{
  "dataset": "scattered letters and digits in many colours",
  "grayscale": true,
  "horizontal_flip": false,
  "translate": 0.12,
  "arch": "unet",
  "blocks_per_level": 2,
  "attention": false,
  "optimizer": "muon",
  "muon_scale": "match_rms_adamw",
  "orthogonalizer": "newton_schulz_5",
  "adamw_lr_other_params": 0.0016,
  "final_lr_fraction": 0,
  "weight_decay": 0.1
}
Rows from block 2 of a small image denoising model, named by matrix and row number. Rows with one number belong to one channel. Each number is 128 + 32 x the weight over its row's rms, rounded and kept within 0 to 255. All counts start at 0. Numbers have three digits each.
After each channel's rows are labels from the 100 images, of 14976, where the channel reaches its highest value: "colour at peak" is the nearest of a few named colours to the mean colour under the peak; "responds to" is what is common among them. Only what is clearly more common there than usual is listed. The data: scattered letters and digits in many colours.
# convs0: first 3x3 conv (model.enc.1.0.convs.0.weight, 128x128x3x3, each kernel summed), inputs 0-127
# convs1: second 3x3 conv (model.enc.1.0.convs.1.weight, 128x128x3x3, transposed, each kernel summed), outputs 0-127

convs0.11:141108163115123131134123119132099155151101148071124177096186162138195129149111214119079066146153134158103075165075146150097117151104201101153156126103088083070131122178147032140128126136095100110166126108159152129134147090093150119095148179106146120148160141148148129146157063110144103138163111122150142127042089112138126150152114122116084184143141112136158102091141150064155193102122
convs1.11:089147124122067132116133057105124092152174137134117077155062108085107116083096098111151106111088076085178149064106108111091115140094090099093115116146122097142162095104166168091135120158142150116115095109100087119143046130155118126149047130207123137125112103083099121089142149101099151163092135125127120112121151087112125036101104144123072055110120131182081161098142123131102102092134
colour at peak: black
responds to: white

convs0.9:111063072116127210128130134153111113125160090180145144106166162112172143167134164113156166142146109114084111186092159078135118111036112115124113148111060072130139169144104092044153116153175089141143043168085143148064124106125098118136114128115152172075118099139143133113131174101113134151137128126099094148147140090119122133103188106155150137139115129061117108111083161065133138136165
convs1.9:097161166136091126130142100083127128110152171058071115180086142118086118138075096152120122032127160157179121082154075097168133129119150121154105075150146104134101149153149125113115088081095173145113169105125081103126097161091180119105122122128103069170089127068158104152160139134085104119083129146127178073163115108136123129137086151084093137138120099155126107076146118093079048074148
colour at peak: white; grey
responds to: white

convs0.34:100153143139146115117121098074175129101021167117149026060126125157117112115122092166121138107142141119151109094127136131123131116152113183158113137144149180101114121145130159141122123154076091119094132093154169104119100047140125125114121093137121117091094113097112165123134105134168156096151082098120119104070075103104140015072135093101112174109112140150160098084149195180149144117114
convs1.34:141095100150143135146114180139091097131128086096140110105129111086152107124163117116144129159113170138087136153122095155141106107103121064084107113163128150092146062199124117128166087083155155125137151141132125142136227166103114147139110144135122115132122150169130146145159085106039173080195149160157160111143043127217101132115181141141146077085114164119097118164173054123113144167107
colour at peak: black
responds to: black

convs0.47:134149082085129149148162044096083113075131229073121153171102125129128164139104145090111075124113120176102140152088145105133128164126135151136115122176120055114108153134097118127074138165133170148082117076152156101097115117104167124150115088093105082140088122095104094153105113136144069150167134172159123088098167084087157155148082127101135129101097089084123175098151164120168065115189
convs1.47:108096166197147125158131169144185134140080137143116140125136192097124091175149156157134140125130164075154116119188110129130127152140095069093158126141137135163105119194186117124134141050102108104123133176102056120144112114126086118107110103113157194060144095130124143138075147094134170101102130029111142127139117119173116067068112156126095097109099153159094077173184127146123170129133
colour at peak: black
responds to: black

convs0.98:167153105145137109180126064138208132114102139085117090116145153098106098099189122111080106130101176133124123046116108124151150141134102123117126145134128118124157081122083166142128132104100102138078097046131145092165135150154140104173168147112077080083128070177096090144084098087107102098112119111083087101102091209127145113167084133117070134122123149172124081147186107119163116062129
convs1.98:113126102069104154137121123121077105126158173152135204123074140104156133113061109107124093129112127156119089063090147152127118123147153116124099122113053160161117099159121127117162135216105134173080144107161121076109169111081138095122138138151139089149125147141194069105171046122084203078125160157123154144111120125135143113143161144142107141143069127063149105141104094195093092116165
colour at peak: black
responds to: white

convs0.83:120115148143093173149103074109150143110148196083123152102115115126136114098078242134100096105105152139148144186087133159066113109198164147195146137139158096104161078166078186137156121137086122102124161126145226107150092195091071159101127149113130124102090158150137137123084089127130124174109132176106111092121111174114133137117121130168117134145150110148126118160111094075148125106089
convs1.83:140158088089127140154148128168163125121144101143099109149141124097120085073215032086088095139159104160134105135092089140072164148200111158094120142076078142102081117123163100119086136194189171094154141104110100151089174068119147095132095064183141143204148112107101100140169131114129104116127142112115157107115163113135125120097083102098089131089120130103102146107108128141142150158184
colour at peak: grey
responds to: black

convs0.62:118143255074073104090126100137115157133096143072096120130147130158140091103158129133104118152120132078100095120102108125203174167090191059146123124114072112197143126171131161128147123136147087199097164070146085078126084151103112136138127121126144131174076082082116140113047083100146128139128084138122126131088112119124138112084081119125123159111127120126149158121094143116115171137111
convs1.62:105089179132160138081156148161098135118123126073129071145089122081080155155128061109095116161097159180160167138072127141071050131133161151140161123105136153070124084150133123101137129093128101135147175153125147176093115117168103130147173107121075076095116124104119169173173104137112112176072200186123174125100062140066087128106140101075106123157120123145111150092153121093124086144114
colour at peak: grey
responds to: black

convs0.44:145091154141106102144157110089083118071153129107133112166125132134025122084145193142086139162174123169119159112165145152133146140045131148153141139097129132141125139145075102080124159113171182127064154150123214110130142151122110100112095145106140058118108163079125139115136109060093099094111114095097149091156092100145170069112094129099169159123128114065139128094118059095123141178112
convs1.44:112141119129129104115142215146139157141079136113127126113130085124047116131131077129158103167088148150156127175062130097114160184152120056132148111065163124158086155147158132087159128143121118174155176090135099177131085156106107077148155099124086166106135080075132121149220159148164090157133133107145134177090175114069088133081120117132113082148137162097122160157147149128203117136142
colour at peak: grey
responds to: white

convs0.106:099097101076141156166111077122135110183128150060065126110116138120095121168160157104069147113101143158121091145119110165125098093149153158155096145104153082148127124149131153193167135125095076096179155122122123132126080079101130095122170145145099111081116119131129146073137077108170128124136124061105127124116194139097166110110154106176012151146124132096121108135028133101090100147088
convs1.106:130099126164112156071135136100122114098119071136190136126133150143144160102085128150113129127196159066128101090164065148130157130110116115064112135204051157095158108098074098114063128139133166111090101146142097096139148133176140152096077128135132154165161084094124103174140132130108138128178121163164104128150095139166138165213087123108129142101103123136144091195132095185131190105182
colour at peak: grey
responds to: white

convs0.46:121159134132126119134149059113160078135089158121106132111156119104121105154155111173103054102129162089150110048141119159135172117125116101109168130131135106072092068186097115157190105119039122120112118145173125146209112071123153143121105081132132068121140120127142155145152127104120094091106099097130110093015144132138087090153133126151071155148136146142101110123164197092129148163099
convs1.46:075131100140136200098091161116076168115091150118132093089146106187117057128120113072151206203116135148121133134157120095151101165104119156084124081144137138144147144147111145100083153115166127164170122147109139080100146124177070128118129183104134129118138122149154037124088115164102170153166049099125124128145119146141103112084148167132093148150079111136101109188138071176159096158096
colour at peak: black
responds to: black

convs0.17:069147150128137159105096099138154120108055099164120043053142144117118086117149070129096140119119142123143111073170167151119135135163111199125166146124097136110135108183156107131131102126145134131212132088129131131112117063133120096138094102118157117106108107018132126079083072123169080076131083136083106113097074085116146080066099119132150139121119148165116105170119168128144108134147
convs1.17:113115129155108143106152115095083128122149095056099082105102095149140092103099119103132152025093127185141113112133098111141136179092168104159090096111112118088128148098112097104117154147119172155152118127141085119157053084131135127077152116142087157189087144144165095178184099159116143145123135192140128183135099093151157148163080143107036119162094103181123098158115204140162126131132
colour at peak: black
responds to: white

convs0.102:132121082107142152156142102106131132087125144094172138111093154128142174142090114103086114128111151117166118085139155108242117110023063058089111123202092103090138165130184106124108114138140108212075076106145138122186128113103144152091124138149137149081130113079115098134082163114113167106100092150161115131111139100139167098124191171139155157152103146133070104148140151117106132129132
convs1.102:137165179129130140107140168148110095164142139117111113155138097131101095157157108133161122143128101103091134146063071070118167090098167172111132128084164095209083144131124111060141092130143171147165171186200195188082141115138106104150124090154104083152120145168126097127147118100142081205102139119103135175103072199076100165124124111113149112103150095139160101088151113121166166142133
colour at peak: grey
responds to: black

convs0.96:117080190107150044151123170131110142079146129057108181161128114099077149121117145165136198131158127122133141153144131139143122168115078086141098137110101163097138139055123194122162117094099115121121086174149069088169131098129123125118130087138129148131139140122103123132062158148037125135115156135134128169111177168088054167113097113130214116115137094152093142094124061129120133127165
convs1.96:189179113147139204149093039057084100149091076112135094126132153122175125173186154178082102140125132147093132087121086178136146120093162131113153139134145058175160152101086101128075129156132148139104101137106136150136072147121128160163089058113148138137160133179138143108146156091155131143142098108106123134129124118151129085125168121103068106128094129185081108170179096133057154127107
colour at peak: grey
responds to: black

convs0.68:136123138126136148139152173196175144131159133079118129109105152117118119041164139117133109101114112082167108078081089143163110126057168136135125147126102158117132097140135128099139134163155160144152124104086128122124128000116117099133133126134125144145113108155203132149074151148109151151149139133143064095094101112127137080088127145144194134165095199168136139205132070091182128166084
convs1.68:143100107144147151118096103094175131092124104173132161159194098096151140158116097150113169159167088190132180105202181135119148137132123172126136152129157150119112174121134158195095175047083113147081140132148083125118109163120146157171108099111163154113160109167114085124094138140160118141075079089110160109124140112164104119190144129120098165111126087072123120057155173192082178135177
colour at peak: grey
responds to: white; yellow; pink

convs0.115:123114097133116128161125151131175154115153111129138116139140107085096066168144197124068088076104129118129145173137184088107100149081126097109099162174093148162151136109075059156147165097081114144089141067133130121124124050123120147145117116141149154128065174096126113056129098072117085109181178083137151127096137041120118166171177143196127153124147159095160116135108100104135131161112
convs1.115:100101133099131096064170190132138111122086095121099130100106078152148162094105095154174087135124114137122103075122097152147144087113126100174139171097150138135127096165212170125128128158185157142123146162167152134146152164145136094153137117095061108085170106140163097163082141166075119113089146202079126130092112167138162057132100144113142196147190170087097131112130109083137132062146
colour at peak: black
responds to: white

convs0.43:128147120144147064104158064141050138177133106158115099123089184125102115209093114100109093134153134099110180156125096113108131147069104162071164117113057129111078109141124103130146161133140084086096135164140132137153175110145122139093149164100132063088092139106177103134108179106104118158154101207101143099068122110152114142147111147101154126158105181152159095171177102102161100190104
convs1.43:106113134083106173126148125092172087143068099110158141151149123138122092125148146081166107100088161081132081114107158178163086083144116155162087132124197137166155145131141137183118078145094123149153085097171122127160070132110134133115107129118092122113120105121079216177148160169201116147108165086125075163174124145086144085103212128149163187128111101093106136129081178139155117095152
colour at peak: grey
responds to: white

convs0.105:161159140119145097126106107124028132123146175163146150125099131151081181118098099080034082147091101046134117082162076122154124146082146095135145173143093149114099152182149054184165109133139145142099151122133115192122138109113120171145148194152130107164170169115140119136141132100134117109169103104193123135085143116124102139158159169154123193131193122163141165154113081112126108118117
convs1.105:071058146121133126098120156167153105134139075000124120135117116104180127093112145204144135071153122139092134153140147136167140117137144142140093103135103127121139114062087166129120217154117133111147125158149133102118097093149117141099144086155138062195117108139125091117076148138114108137097111202112163111131129110109208136064148125108127142140110158132132103086109152178102150190151
colour at peak: black
responds to: white

convs0.78:135115140104085056096132097097046124124131116124139175184138139172056146047117141171093119129111091177135138108049140115094097115072081082109158142123108137122120138152146064053172159137153125120086117120116159149113112113136138117098121094136146148137190158104140147132220146165065126145103144075153117144161124170115156125120122105133109187116127140084112154127128055130101167165138
convs1.78:124161142162146136165181131149147130137112110165106138079137167120078142090121114110140078166118165133144094130000100153158145132143142098171109133106114105113191075137111106000133104113123150141129113124162180132173117086093078143118158165119125134116084143145100144142158171128144140083160103166127121141138188082076079092093095120139089095111137136128116165114161166088134095124140
colour at peak: white
responds to: black